config.toml
encoder_arch = "mlp_mixer"
model = "contrastive image-text model"
dataset = "cartoon faces"
train_examples = 50862
image_size = 64
crop_scale_min = 1
horizontal_flip = false
translate = 0.12
cutout = 0.4
tokenizer = "word"
vocab_size = 45
loss = "softmax"
embed_dim = 256
encoder_norm = "layernorm"
encoder_norm_position = "pre"
encoder_activation = "gelu"
encoder_mlp_ratio = 4
encoder_parallel_block = false
encoder_inner_norm = false
encoder_drop_path = 0.15
encoder_patch_size = [8, 8]
encoder_conv_stem = true
encoder_layers = 6
encoder_width = 384
text_encoder_causal = false
text_encoder_width = 192
text_encoder_layers = 6
text_encoder_norm = "layernorm"
text_encoder_norm_position = "pre"
text_encoder_activation = "gelu"
text_encoder_mlp_ratio = 4
text_encoder_head_dim = 64
text_encoder_fused_qkv = false
text_encoder_bias = "all"
text_encoder_qk_norm = false
text_encoder_parallel_block = false
text_encoder_inner_norm = false
text_encoder_positions = "rope"
init = "small_normal"
residual_init = "none"
optimizer = "soap"
beta2 = 0.95
lr = 0.001
beta1 = 0.9
shampoo_beta = 0.95
eps = 1e-08
precondition_frequency = 25
max_precond_dim = 1536
one_sided = false
adamw_lr_other_params = 0.0016
steps = 5400
batch_size = 128
epochs = 13.6
lr_schedule = "linear"
final_lr_fraction = 0.05
warmup_steps = 1080
weight_decay = 0.1
adamw_weight_decay_other_params = 0.01
Rows from block 2 of the image encoder of a small contrastive image-text model, named by matrix and row number. Rows with one number belong to one neuron. Each number is 128 + 32 x the weight over its row's rms, rounded and kept within 0 to 255. All counts start at 0. Numbers have three digits each.
After each neuron's rows are labels from the 100 images, of 14976, where the neuron reaches its highest value: "lies over" is the class under the peak. Only what is clearly more common there than usual is listed. The data: cartoon faces. In brackets: how many of the 100.
# fc1: MLP up (encoder.blocks.2.mlp.fc1.weight, 1536x384), inputs 192-287
# fc2: MLP down (encoder.blocks.2.mlp.fc2.weight, 384x1536, transposed), outputs 192-287

fc1.459:125175106093105072109144164108125105178158137088101096167082144134126117126176138110108157154128071180086119117146143124139127126137101087149101137089140099114160142151158111167126108156141105093178148142160173109123085140119106079109163194137145114142135113143108154105125093090119059123
fc2.459:113084105099121126075100106130142073146077076161166133064105094116129126140109139069107117077072178149139130149158127137161102128132145099157096148102155121134177145130133116144116155155137137104138115160090126163132134132179142107128097144109179119159110129084135103146091179110081163123
lies over: hair (41)

fc1.307:141109177070140124141103197137115146183193076050128112140106096111145143166109137090089116149076121089110137149075150075101075105148161153131120109114150102117192144075079141068121076088116121155117130090163159128156154109164132125126089188120162107179116166150123181155069157152162149122
fc2.307:049117161155101146168110166130111130124101112105139074161121178120164116155171170132106133166149121152106132109146106120111160079111162149160043127120145118193095102136089111186112152166157150108157087154163174067098144149149110143114176124035117118180103163131164105164123097084147148146
lies over: hat (50)

fc1.69:149090135161114096113125145123095145145165104154111138109102095158148091143145150091125168189137111157200131117130120128121184159068126087085093150099122175113133147155128089096102160125202093136124047137127127116108130126137072126100172098155115144091113134086137153081138159088167098147
fc2.69:073144167117162100090086113074138067179114141108155092171166110100110159123164148129169162113116189150137140144089147129112081117094126150166084163103130078135105137115173062075118136087145169070121127074167141157150123131097148120118156117105140114079171087123092166156111106183097174136
lies over: backdrop (99)

fc1.10:095160057136084175147111126124136126125111079095097110097132101053167083165116077158129150193102151117138113106063120102091091113115137102176117100144144139079153117174155147138128115092115124164100163149202145176086131185156123132069085120154134099132181138165166097136088141138097093159
fc2.10:148127094178113113121102177074123080127155134156082107203072149162085106074088108141133079044114154136127111136159113104135100143173111066149133146108135135101145078152139093155111125089152119110140153101157132067133160083128111137124139129065182088124121108129137152160166077128115139138
lies over: skin (50)

fc1.558:063121137111168064074135060096125191158158136195050141141151140085172154160084132081117140150113155103099116089130169095169134159146152160151122142072106161157090146113126047096187148119172101105149127099135125086097130179090113153099163093131131131161108125125131187152135135127108083102
fc2.558:140127144115071114140144157187151106102102114122176211189171141142121122076141126140073095116160167182200075161142117125136098210123077106097172159111111165109070131148111138175060122141184115146106113108155155182173147126078119146163103110104106129102082158067155140129104131132119097134
lies over: hair (57)

fc1.295:114174114116103170122089071147121132172129124130172127151128125161174115093140132102159140107103134170149155161163124141180142121154138125109114096098173078084117133149188103127180141115082102089034113124117106149170082144188127098150148134150113151169111133130110140116135149087134000143
fc2.295:116112137155114057212193148117120102115155126121193047102146134082127086181109131149141125177135101114099140148088138143163124124120059116143066126182117175185151097119088152110128115142100109066136126107151157112158159106149169102119126159118103118109083136123184184111136159138085206147
lies over: backdrop (100)

fc1.412:150126154187091199120102117152065142166081095149085143158217149101191201143073119139146127179150120149145135155138148128145188149149145141118109113141122083078128105118061084152137133128164196086137106113135194121137135106107076133165134074103123092141175164107133129168054122082147127066
fc2.412:187110146191134149108149151162002099115148157082091100117058146139134092128161139128077104157103094116195105145101138165140116139109156079089130120148123086065107114115134163203119163148107091160183108166090092152146142157163129111114108123084106131093115110088118118072163164171090113087
lies over: hat (60)

fc1.21:146165113086163146119107144135073120093148166135168082166096114153137120092110054198162104076106173095126100112097179115138090104185120139098090126135098105113092154126159121118145098092080072105143183162138084128194121101186127102180111087083176133115165147119144157135146168124140111119
fc2.21:071103198178121121113155144131111155136131174203111129132112111085111123153129072147097146133182157127118187095165091157150185151152115196172089125146182101117088123144074178167128150118065087154114150159111101165120163163073130127109139129197136217104109104174144081100150118119088152121
lies over: backdrop (96)

fc1.482:189134183159102141132086108171185154101111106149174126155158086158095086059125091116119112137058093140125121139062109172155114160108176085160152079086144185124026135144119108111146195136199134129133106138189122119152149095193142110093121108137132114137097087091112114118100096087088120160
fc2.482:056100101106076128160092161125094101151081172171114120114172094146182124129100119129121129117162134123072109089118166134076150144054152155090086156126121087172168119119124135201106104089125111145120106140079061090157068158136152144169130129078115107107146136117131120155115140174181129128
lies over: hair (32)

fc1.42:092102157112154150119144113151046145068147136162102155069092124141145072104118089095150104112103145123136085081163173118139110083138160098179125062136102134082108189180150144121088165100133095144118099106114106113109131136231084114048099126165177129084096083163195072117128134111067114123
fc2.42:160162134153154160168108145127119091178123115086130179171133079126105132166142124148120227180105175100146132123123083117090064146164158140151121158182110096123093141162101121170109081125114112064112129170118099168159108125077157152145130121150146178157196108118076137078140117100113148121
lies over: skin (80)

fc1.763:115090087138056104129112110116149134175130155166119123105139129057123122087143125102101080093187121123099048139119178169125079118114146139125134166160101110108114189061079167196120149143136140171151105147160127149148143151226191144151117103146164169097136131115119123170140159091092133128
fc2.763:038134107129104138135108122135113106131169137217168111203144174136058174157127093082085070134135122099123184136155097095132123103110141193137136106112071156156109134149103114151074114082048125143120178098153154081163100107146134105203137093075190105175163121149068155101113128118136130164
lies over: backdrop (96)

fc1.495:140123131186126102112205104099165108163172131187149126163097139088094138079087088176106135139115124091054112115059148149171092157159175123072195122149134065176168138117130164185156116166057190164135142141083172093148141137142076149145096109132139124092140137131085144122118153065169088137
fc2.495:138179143122139186099142162070141134112082127165074161169116060197174117172130124114091143137143156106137132144130102152211163163113108126159138109149092135144165115110156115128113060142143183142081133141146079091133069137165191173213120161106165152124108164134159135118150156130163078145
lies over: clothes (74)

fc1.651:179067152142138159101096146104176137135156143153119118151078135149116124115067077174111151135112099188139134076146201108101114119123126084134106111121132077108160128097130182106173083117156142156090076107152144157167096127136143189170147152070142149131149087079126115103074130156079187167
fc2.651:091094080085113137099177127200180180100139150095181153199088142155129142146173170178128149106117131169117093142159160136112110123102078102123129058143151171118157138166149082149116181082131133110196151119088140190123124115153137095146055118172130144109146142108127134133128104136143122117
lies over: backdrop (96)

fc1.690:107217121110136194142084126090191149143068102180140083125103162139149092142124160165133114116119064139148097097166151141124109101107143188096123116093155109141137153152172143118182145117192147119166160123103152097078130102181168072132076079155145179195102133166159104128138152164120136116
fc2.690:120112115159128087158165100143113138058134157138055159112139134096140094097170086090129152108137092127098142099073130051093161111124119162112070126117093102114106168105079174114090117099081102083156142162108174053173157125098128169143192132117066204160128116110133124076121132163160146151
lies over: skin (77)

fc1.739:160188142131148125109117065135116102137139118066118134046153133072167188153172139184145099114145111174112136114077110110135153124107091132104150134086168080083136139146136104132144162109120152153178151144129088082058104088117142129128084146115126095136121084150142118112118066117149121154
fc2.739:108109089125131121098095194111130158090171070133147149143171126121113072080104129099123133092111112102099146149112144213173090157168183101160163116114191105102106172097100105140183091093163142107087108125106132152096154099153076052097178088133223121079144112110130140114146169074093164113
lies over: backdrop (100)

fc1.237:160169166145129155041123103095081152065112166136081182174162188140143117174121144104165119153156082136068099121121134148130152130141132149180156083148125175144117078100135182100150152133175142076111154070110118163110129173097116121163149122151137106125144135091104207157113124116121111103
fc2.237:141120108142137094193137167149124081163152098135101134173127100128159100102214144117097122103101129102116163113095124187113161179113068165115166140147066087082119085119151143158170115136127133122113085198134104175150098134127158104162114138113140144112110149120099125130163152097114203130
lies over: hat (30)

fc1.709:192124162127156153078122149107091152094154115126079113125127198113117153074147097120175110149141160133166162067100103155104143170185161091106183215134091165132127189065097128099117133126124124117086154119155108112176157165183070196175138106108146144095140111095102177153147129173150148092
fc2.709:084101130111072096096138077110110096142147178136113147130159126157131097090121125180118091118105064128199124140089080161161088180086139137142153098160097187131150194116112125119132165085112145148077115116112146124097135105085173160122113078157104216098080166122128106109060099084130155052
lies over: hair (33)

fc1.310:150140127165134118122145115083132103136143163096135119176140183163140106182119118129169133115113111108107140164085132139138149130160146097128126107069147106165133108094140099099141100108152152135170145151116154149188111161108111128170060182140128158127077126129138155153114161123134089170
fc2.310:138140116132076098161106147102133121127148135099138191126087109151146133150107026118120132146141071151106089131119138118105134108145065114171118193172179120167179104088089163152087141127078099123133161141142145113089116080071077195139118133145157130102125140178152137125148137095153138184
lies over: hair (29)

fc1.14:061078132119109117102163150127154176101117165123143206145137156098137116110180121105163096149120108139139136067161148101117117164112151099184092025169146216062123138104115078139134096120116129068131142110100107103143162100147134224157150139110114134117101113139147107115091106170121128152
fc2.14:195158069136138156080133138145231152144140107095125164126079165104117149172072081147143166142158110106157151100146101114102114055103131118145147127134092093145178137100156074132076139100135085165106201114156104141079063098107199153110145153092056092159059100112139094152102178150106123097
lies over: hat (36)

fc1.741:148159173101160102140072155133131136117184055082107147110095139072142106108109080161111142092149152135146163130111131139109147120116104101148179127069133117213162177122159118131146132109118147156174108093135127168119140162077191158115130110160116106090097147129105130089141036142136124097
fc2.741:161123112097125133117057117124142094111105161156176068110134102112160174135032182137119055157122134164111156162155128085150128087123145155090093085148094084115158142052162131120164179147100159165116130096164150082112107113144082115158096141198177119187137108218124156117123147093086070105
lies over: skin (40)

fc1.205:056122108085117130132133150115114146065140119126197070150084146116091131188130164181158145104168097120152107149075115094127112121126105127132135138095098104109094083144122159121106111122092096101183107111110083126176164176130134094153161148094088116107156150105130134183122126114189101127
fc2.205:115114082169119117169172138133121076142184103112072066130063121148182101074120131112115117075165141143132134162089135127141164128135050123127096145223133092132125097098092179084123097132098135090108115154103120137162118041086133194105100149137111095110104128078113117086122140146176162165
lies over: skin (37)

fc1.664:125160136118144151120170132085136113105080112123113091086155165087186127097156121127101129155153112070158192135145148067214130183055098147112143065084127094127140155137122126158166112114112093166136148158157150160156179115165140101092123125143136165088130147117115076170165120099179136116
fc2.664:104107182117185150086091124119139127166156143066089106128138123137071114154116119120139117116109089162123092070156154161107060110121144153106160108128062132127124081090076126124110124129125074143089074129157088132183115081115117188109101175131098100129095106147159152139119150086111099139
lies over: hair (59)

fc1.455:101181154144106104169175108187200143146123100096185201171114070199094098121110099156107146154145142157126116107130200073133133104133173131074085109123091093133070129168156095098170164162140160096102153122135110103123105172173115184139169166153143116175124147122096149105087130150114116182
fc2.455:131148081155176115140138084119093148153154081103121098096125117121176183150140112124150187125117108089134117098150115124084098095164107081172086126153095073102139077144172112134139140116087197118117166124158108118125123116176182120151147087056066147108170166092115024123163149157094141051
lies over: skin (79)

fc1.4:107105123073133123138112140097071132090087128114104196136106088159150163114185091137161068145137133123164131157168036162119093135113106142102138161135128068129110100128147135097077056106145152101151078073141119070093097128118174138112135136091115122177105103100130119118098144159098113131
fc2.4:142169129170119112115113116114137142146158118066115187141158119145128095119070066129167151109151163088155101085153141119157148112151104107182154116101100090156073194169101151111123142075107126143159087116156108123112170115097092144163122114106086187109101175125162131142119110163162094158
lies over: skin (73)

fc1.210:149155123182128173106120153092144145124131122131159091138162137128160121196159153149128159094128150167161102069150130170091115097159144118094090090146115084105135124103117131122135142133067074029192154062110206120136159108149142129117128086074144115051095150117155130095107145136082106094
fc2.210:103082166093140128147132175140148109152132178170121162091105186105149157121124172072105093126113161118086084100131150101067150109090114110134166116093162096115134159137145118123114133131146119187098115107146126110139073164156186123114155096116189159128185141103128140141127116153128157119
lies over: clothes (35)

fc1.154:089172149092121159147120111104113160118118148143164148117124118108078137079155149174097131124151123112212173072126119075173127035081152140150144150138162072070143130105108120094106151096171111089114095114132136184135144092148081084121205132166154150109152096193065135083133097123107127139
fc2.154:145144148150116102108158145146118064145154127116126158159178166075116089145177166129146171072129158114184124114145127158148121171148050161148150101095121185170073118079154141160112100139110116140150102127132146099089059116137168157152143155094173167073135169121128131114149136128131163115
lies over: hair (25)

fc1.163:151125171112149111140169144109106092127085104120119065107144134188139106105083120113129119101114144096096131107169156079111157128122128140077134153129157094084157128128109133135144155121153163201148140164139105120122190135113144116108118079106132188146180113143150232172130094127164147090
fc2.163:074146154076118149089080095096169157083111087104097158113117129102152167149110171207109169147163109113136075135118131157127123192166145103192156155088154173118086113161120200102161126105125128091117094127085086089114114095144147077142128212192116054152103175152146065141101124155157103108
lies over: hair (43)

fc1.165:108130095174143116132083090140108153166115130126108165135142167101098137119125127122080130129112124106246159062091136159091132080073120182135190179121152130126189100092140182152118088190133088127097126151147167124141157096167162123103148159089176092110116125194075126110129102130093101084
fc2.165:105146079078153115133103140100168102163174122137062101069130140125166186084138081139121150161131087162115160119101143189106135092174102096088110081144143105087171065176032226135096123108175120160162145100102123166129070155141105166114145119118118147129093136161137154113105123135134173125
lies over: hair (47)

fc1.477:086128086093133108143180078112065091103192150142108183096089142141083119150078114145130149093137136108130117086126117109108174139130121122096079066079098115104118107061134115097119121111141094130104173116136135162123169185181091163088134090153157120153097172128134145129137090142130166088
fc2.477:140127138105131116127191084123150143113153116088167183128157122149171135063185120162076129172127137075052132115180127123116140089120165143142064118104133115094144169156123155079120113153151070144072137084114108114163152129120138101140108130142155121124144096154066091139109118096117168076
lies over: skin (89)

fc1.32:109125125117089135069112097147167158156129157106127148118124108084110168131168138081118169085105156077177118120150132066064134141165105163107084141101218150101153111092086121090151094138144161089072124130106127165120095137087138098170133081110097138115119070095199155171143049117101156141
fc2.32:138123151127113116130181142148139088200164123167093123181121123172097146148112148137131105160096156116150123120133138099146115107134080073083101128129115100072167126145239092108131155180068085101150136070166135087108150168176104143091128125093110127109088155121120086134086157132138129104
lies over: backdrop (99)

fc1.340:137089154106137181045070106147109136154106100102125133180132096171104122136123091160085091169099142132101086139140138164097139145112130109091171179149121153127112090144109150111099102126092138126140125136142101135112173096158155174109149139090126123112126127125086137181092087128158124142
fc2.340:105094179141142158139107098104122085134163131144128132095192166123172101126104213091097185032125134145090142118082115154089103083133179156168047149088121081119144130134123133091099086161157157074174183152117126132166103190119045115171178178139128083179139171121114152100208109180130192119
lies over: clothes (44)

fc1.297:119179159129114138137149197125135126087151120133085132172132109141161153092159116073137077111140120102155055098150102133101081052134053133105083123074139203146102156129142140100104127117106082113116131073134148137177191107172099151097106139153141180163110151135091134152096069112077048119
fc2.297:116102189166125126109108157140069070151100156155111099144166148098129095170150081141058116162128132100179149134139168176142131125106237181089147132146126100103129117121092168118113132085133169169119105114157151089144136162094160119167131083111135157095098115077084150107130135144113130128
lies over: hair (46)

fc1.179:152113154128121134176122095172087147080103138106126133164099139094111105135130091091180139127153067078121130116151142072098132142111141169133127168128159079149104124097138154132182155143096169114113139175116114132173132153150152101080138161120148142080097130133112103112095116118068118102
fc2.179:159148103098126125125079108112157105108189132203108141160113075182093146129129129140034109115098081115122145087097105124106130112178092102129167095182128114038111157154139068113091136097099105125081130090175124128105054103103126113148109142113158108211165159125096101148130125176151161127
lies over: backdrop (99)

fc1.81:121195211167133142118105093153083168119172155161125171161115166135134143169094104091221122126161100127126120148098150152111097132205189161158119078140118104098136065124129090161154138165130162131165135092162119172089115154150104166109188114144120095165061160102153139185152137155108149141
fc2.81:115096113139150118109147102042068105079105176078094103141129093109177121112112100135114141089077170129136074150132141118116123162100173133079082098110111163146207170102115133151137090094109037161147087130166146083132122107142088117137121094148071171179164117101121142098156164115144078067
lies over: hat (46)

fc1.676:157116113185102106110170147172128106193116144125133092095168149151093140152106121111142169168146111168045100162119165132174187042119143125095147150131170161131163155124092141150146110106078103121189132127122154174103085128110140086137107179132088109134105140083114124134155095115140159158
fc2.676:161108143179159126152113158084114163144087139093095121112084141163168106104143120182151096114115143103187148118112119091079137151120165129114190152150097159105153153142164082158156085123143132161146184131149146115086137131167163100104134124105138131071148092086102154192096182100107108141
lies over: clothes (49)

fc1.494:196064148142137070110146097109132093101131155094093120152128109107122126056160122134071124145168089132174171092113169185149140151112142163121160168118091135138136127133123164094172108194144172146139174104080088099140172126137124147139118146087193100120117135088102139094054129130131087088
fc2.494:112134103098134141222110195165101104097088131173103101122151077150139096181110130118099143159109157114121062194132154102137152146134153132120116154242082078059166081082126118158160122090115115080118182103169126193085126106111133134124147116096129102130088143148147116135122089114114186138
lies over: hair (25)

fc1.567:142135143124105139204122115118140159078199136157136090189158133147166106113111128174114093137123110151103099107095146181132121133133235118125083125187170169135154136095129144081117101120143164135165142116127125156095145078156121120138122132170117156179140118135130164100103132068102059131
fc2.567:175132106103161119107161134163104107110067164116158178098094108105144150188136086116113100193134192206132086136144113135161123131101128142115139121129114135110080166142090130139147145148108139088137112142153157128104091096092149083205135148050109063135128120081142090212182134122182179188
lies over: skin (82)

fc1.233:096112074114148115140147161140162124142115093155158098051042084137174099186152124140117160167072180124062181102194201157143114166160148182135112148138114109132091151094092107093152150125149125140130110132114196103119115105058137073139132111101088130099098109126079142126117119121159094089
fc2.233:068090168145164130130158170147156142100122098133125157192102145131138125114087157103159079147145203165110119042141122077072116185134146120105147112114142115172089088109146123117072132131106126133160141167106080124124097128129097120152159122131114115115178129075194167078161082161141131141
lies over: hat (33)

fc1.543:108169097092123135114209149129161215138141086132084075085159129147135125121140139122146155071084127173183080145180122111102151119120128176088169129120202185139146138131124172097156112171122116157132117105131105123158078120142114129120149094118130125151159141126066150123149061151096127113
fc2.543:117075165181115107138165104186089110129107125147160127124133130133121141116105131186122106106103119065115185151135106168204151127174145177166196159164114117185048137226115182111088130141151152108082140138151114162085139138122089175116108119137146086147115080152134127104189157118151156141
lies over: clothes (27)

fc1.654:147166167112080126121172208110143119140089126218161198120164119149104157151151140162163131142140147103163099146037055164162092115164106147083113119120131123147116137099140202193103192130149198145196145074156092123137100163148150124105127172133163148135127118166121114159130145121121071162
fc2.654:061063154147139090103129053109159142144093075087167127152112119099112133147106089160120158077141162163134133121186121158079099162084088155117129218078122131167123083082100102085113120137089128118111211162152106090146131113113143149122128121113152113138089147121182124102174110158097134150
lies over: hair (26)

fc1.608:167124159163102110135136141135146105174081108140080157173099167138122159137129104115164160134116158171079178104121128092139114130136110177156174066133135151168169080122164123143052159042116147118095094122132110149090130122068095133140181185118163085142124072085139115118122096154146066175
fc2.608:135144141105064116124201108073107111123133147099167128095149079113079168126103130127113123122123207097185154138065095143076152145125199134118086139105107120103157157194148113146120156091114082130116209126152156100138086162115115145160139115125081149124169119153158169130158161097118162062
lies over: backdrop (100)

fc1.413:105158139159078121134132091110122141109157124108139139118085095145123122144088144139156163096120109133112128163125129103104124138113150122177118135183157107090179167105110158145112152109127114120132032146128122166160155100120140114216146104187097132117079162195099178105076106106172080145
fc2.413:113165203143114153083157104118102114176113091133188172110135130106145095152156114116106149175078167093125134120083123121172159078064105139122099134154146160177096153159151089146187108137098163095206142174177133135156130117109094162073096147128090141124192158105193132152071195097122079118
lies over: backdrop (98)

fc1.315:134114168111092125091120137211089177142083114126128076149085116139101155164101151103167111120094090114114144099083133114171111138153162134158152119083149141061116094104138123101162056139197103174186124104130081109137156100137087156102146142131180162094102118090077104106147128146152177068
fc2.315:169114057096141129182183100078155091155123134135143181051154143156116131132136157128158126110165120199167164133108177147151131179121085140106088121189143147078139153094183150178074147071107141057119116154121158145117160159093101110109130089160127095154141127140100110089097125081078094126
lies over: backdrop (98)

fc1.602:156081164143109113057119126135157133140092231145113135162078111135139122207139148084153104139065052131137116109135087172133103166132144161131163155161111098104141099102147141170203160092095139112105074174087074178148112024100106125161145115104158142143095104149118143161101130163108136082
fc2.602:148192153120128133166137143169093119159091101108054120098162131163167102070136140130121140135138131117063106168147137100150114129105158098097185101125133091097205127159118095100056134100152089107103082152142095151087177167141108137116117130151150153126116109110160100146099131107078119130
lies over: skin (39); hair (32)

fc1.138:148105146140138122107143115147118134191075156072118113142113098099122160102126137113216131130066126150146141108159121198168138120142142144116111139169182145073114119099072115167142160127163107093122132158122134116118160100172147162124136202149127109121133114134172129112099139090101107108
fc2.138:079176114134128155120093148128095078133126096149098141071087111108114111105126161159103093114116176107157131193136136125130129131143079167135124141152156086157150076187124145146118088104118131205134102147126141098159109094162185178111139135125156114080120151098055143135133156113131110114
lies over: clothes (31)

fc1.439:109131104072117073133123170100123154165161091119154127130110131182112145132147111156096177073087115114114166086097129103141164104138142119091085121160097172095121160111110135105147104140080109168154055191105098104143099086183167133206124118169168155104098098146107159109152098115152156052
fc2.439:118114152130089106136156072110117098130119127151122150110139173191110088154157127116115121115144152121112115183143142088158158106148134125164143165122118111163168121162075189131142151084099148091084071152123115045098151137123124139109146172125145139046087142151074094119076143164164139123
lies over: backdrop (98)

fc1.579:148109170209129137147130117123134086126098109192098138179088105140135208147120124137185156109163125143122138136129137080162122117127098057083115157102107131166148136110102106102101137169195191104113144112108096154140168119092108100223153120112138107062147112114102136115147110132124110100
fc2.579:169170132153132115107125145085148136127145195137212103109099124086108093090136149071080102138131210145168184127100160129105100167072141144164030096218113141089126116132114133083099096126103106103127128170143156094131131108162074175105100180156087125137170097122110124108152206111104146179
lies over: backdrop (99)

fc1.136:104161149151106157142167168163140051141148103140108109112143097152150229151100061135166064058166154126166117105139097101121124128155128146070166126088124131090159074136138119151156093079118104181151043099151090137116121095155140191144136153125108157099126102153137141167114140134090091172
fc2.136:218120107104115140133126156183129158153094140162143163150121133113143160119106107150147106111153056156136122190162139140180132183140092052132156129165104140155076084159150129118138115104152059180114034120089149086165154112118094147085111032121131132111111143124083117080095106113071183129
lies over: hat (42)

fc1.36:135126093122103121100102121107126161104145114168119195088155101178140087120073161124089156135136175150104159123112118151134145124094053130090123162111113104116074108095105154148169071136137142091123116147154105127114122059058114116110108132111145083145125061090179097127119174133136134102
fc2.36:142112156053169088075141114172126158139090136124132189127151152115092167107066138092088105124160138125143093160183094130065061166188124099126115112140094151136146106112123099069096159126112075140115128104095140088106088173159153073137130133125055144131159062158168119123159091117110098117
lies over: hair (35)

fc1.408:141156217121145107128063144117074153166116144113098184123123160174186140127151095121125081116162128138199134109125144170124131167136142138173170149128173170114111116049094131106128121099136151176181076110112136095161132131120171119132179159128135150128126037135150139106167096112130123143
fc2.408:078090167122175102114161143138131074136133087111141138181125122144100183100216164105118103175111146059082197119111091116131133169170118120114127155141179072115168160171123138097152158156112169074117131160091148157120132138137105168119089108098116136147156079094163121157052163132137156169
lies over: backdrop (99)

fc1.390:139082132071097112113107088076085167116150107195187139117122159090188121143146153133139080124126166153175128120110116122098135145066165159163163138095156176091133139140086175184142059116171146068138143153160136090134104123101117087197164185123146103178172133127081144153169126126183090092
fc2.390:144150141077148110128140144128130145102135107192013159121058111111180137095098161157139131109115109156137114144143124120131106138131145079142137117163137118120149137079106077125138159131102144149094082109161119111143118093144123165143150068130173141141101082116130148165135143144140139037
lies over: clothes (43)

fc1.0:123127084114110165113060073142106150131148109132110146142135160114136119199096169132110149140139160075153136137123104098131160098093080177163132097162135169099129104115095120145133170130151113148130070145129180184127168139178092127149116114166093163178135164167143128148086104098116116169
fc2.0:145116092169107212139113133111141130147171124137059106148166164162089170107212144136110098126115133173183144099165109116126095133074120085083204154079166120106130133066073127097127154094106098130095116156138124171143111130106153115136104105180137032063109109107136105062115124173118183146
lies over: hat (43)

fc1.697:086167127143118119168105063161099133144129132127131160084139176106112168115107129100104137078120110086159172082117152124134111172106102090148163129149095121109143125121107099120149141152099119115100139125117098175119073119224133101137163099154138112129123149123096158128173159209122181151
fc2.697:111122063086092050048107169091189112138104080113108141109075140137115121148100107130154137155139178120078095130120082092097158117128128119099127137096137110150138204073146095179145139067147016149200173132132142150097141069116138133096115158140123141126105133105171132129095181125156086126
lies over: clothes (26)

fc1.242:112153083140123093162133094133118182157158168172153143119138150094131103105116152170090120055097123175128221078113128077175136120108125168155074074130123092173139146095110234087117106056123171137164071169138121130088166149142137138172176113106124090111143126185047187112097084174173069129
fc2.242:118190111105115120145139167126160175106166111142132143065110134058139172152162097122127141093098141125171118184159118129120135084137143200105147168180108129128128099113071102191146167132046157126156129142148179056155161158148079134106182115168132158104173131138118082144114145098133088095
lies over: backdrop (100)

fc1.532:136135099127124148162146157111174120131124128148153111111105139152114112175127160147142132151108160126137099150149158114156108144108109160143099086075055111103086135080190037120176131057082117096128167127102102185131081152134222152112175190149154155131121144155129169128063153130149105135
fc2.532:129144117093056160066104067122125145116098122180127172179128133111103101063142122116142072135116146131068162099108104129094180136098124096143115127088102143098153093058023207169121115158095099102085094131142106095103159043152128165114085178146090144120179154055139122089136144102153105069
lies over: clothes (71)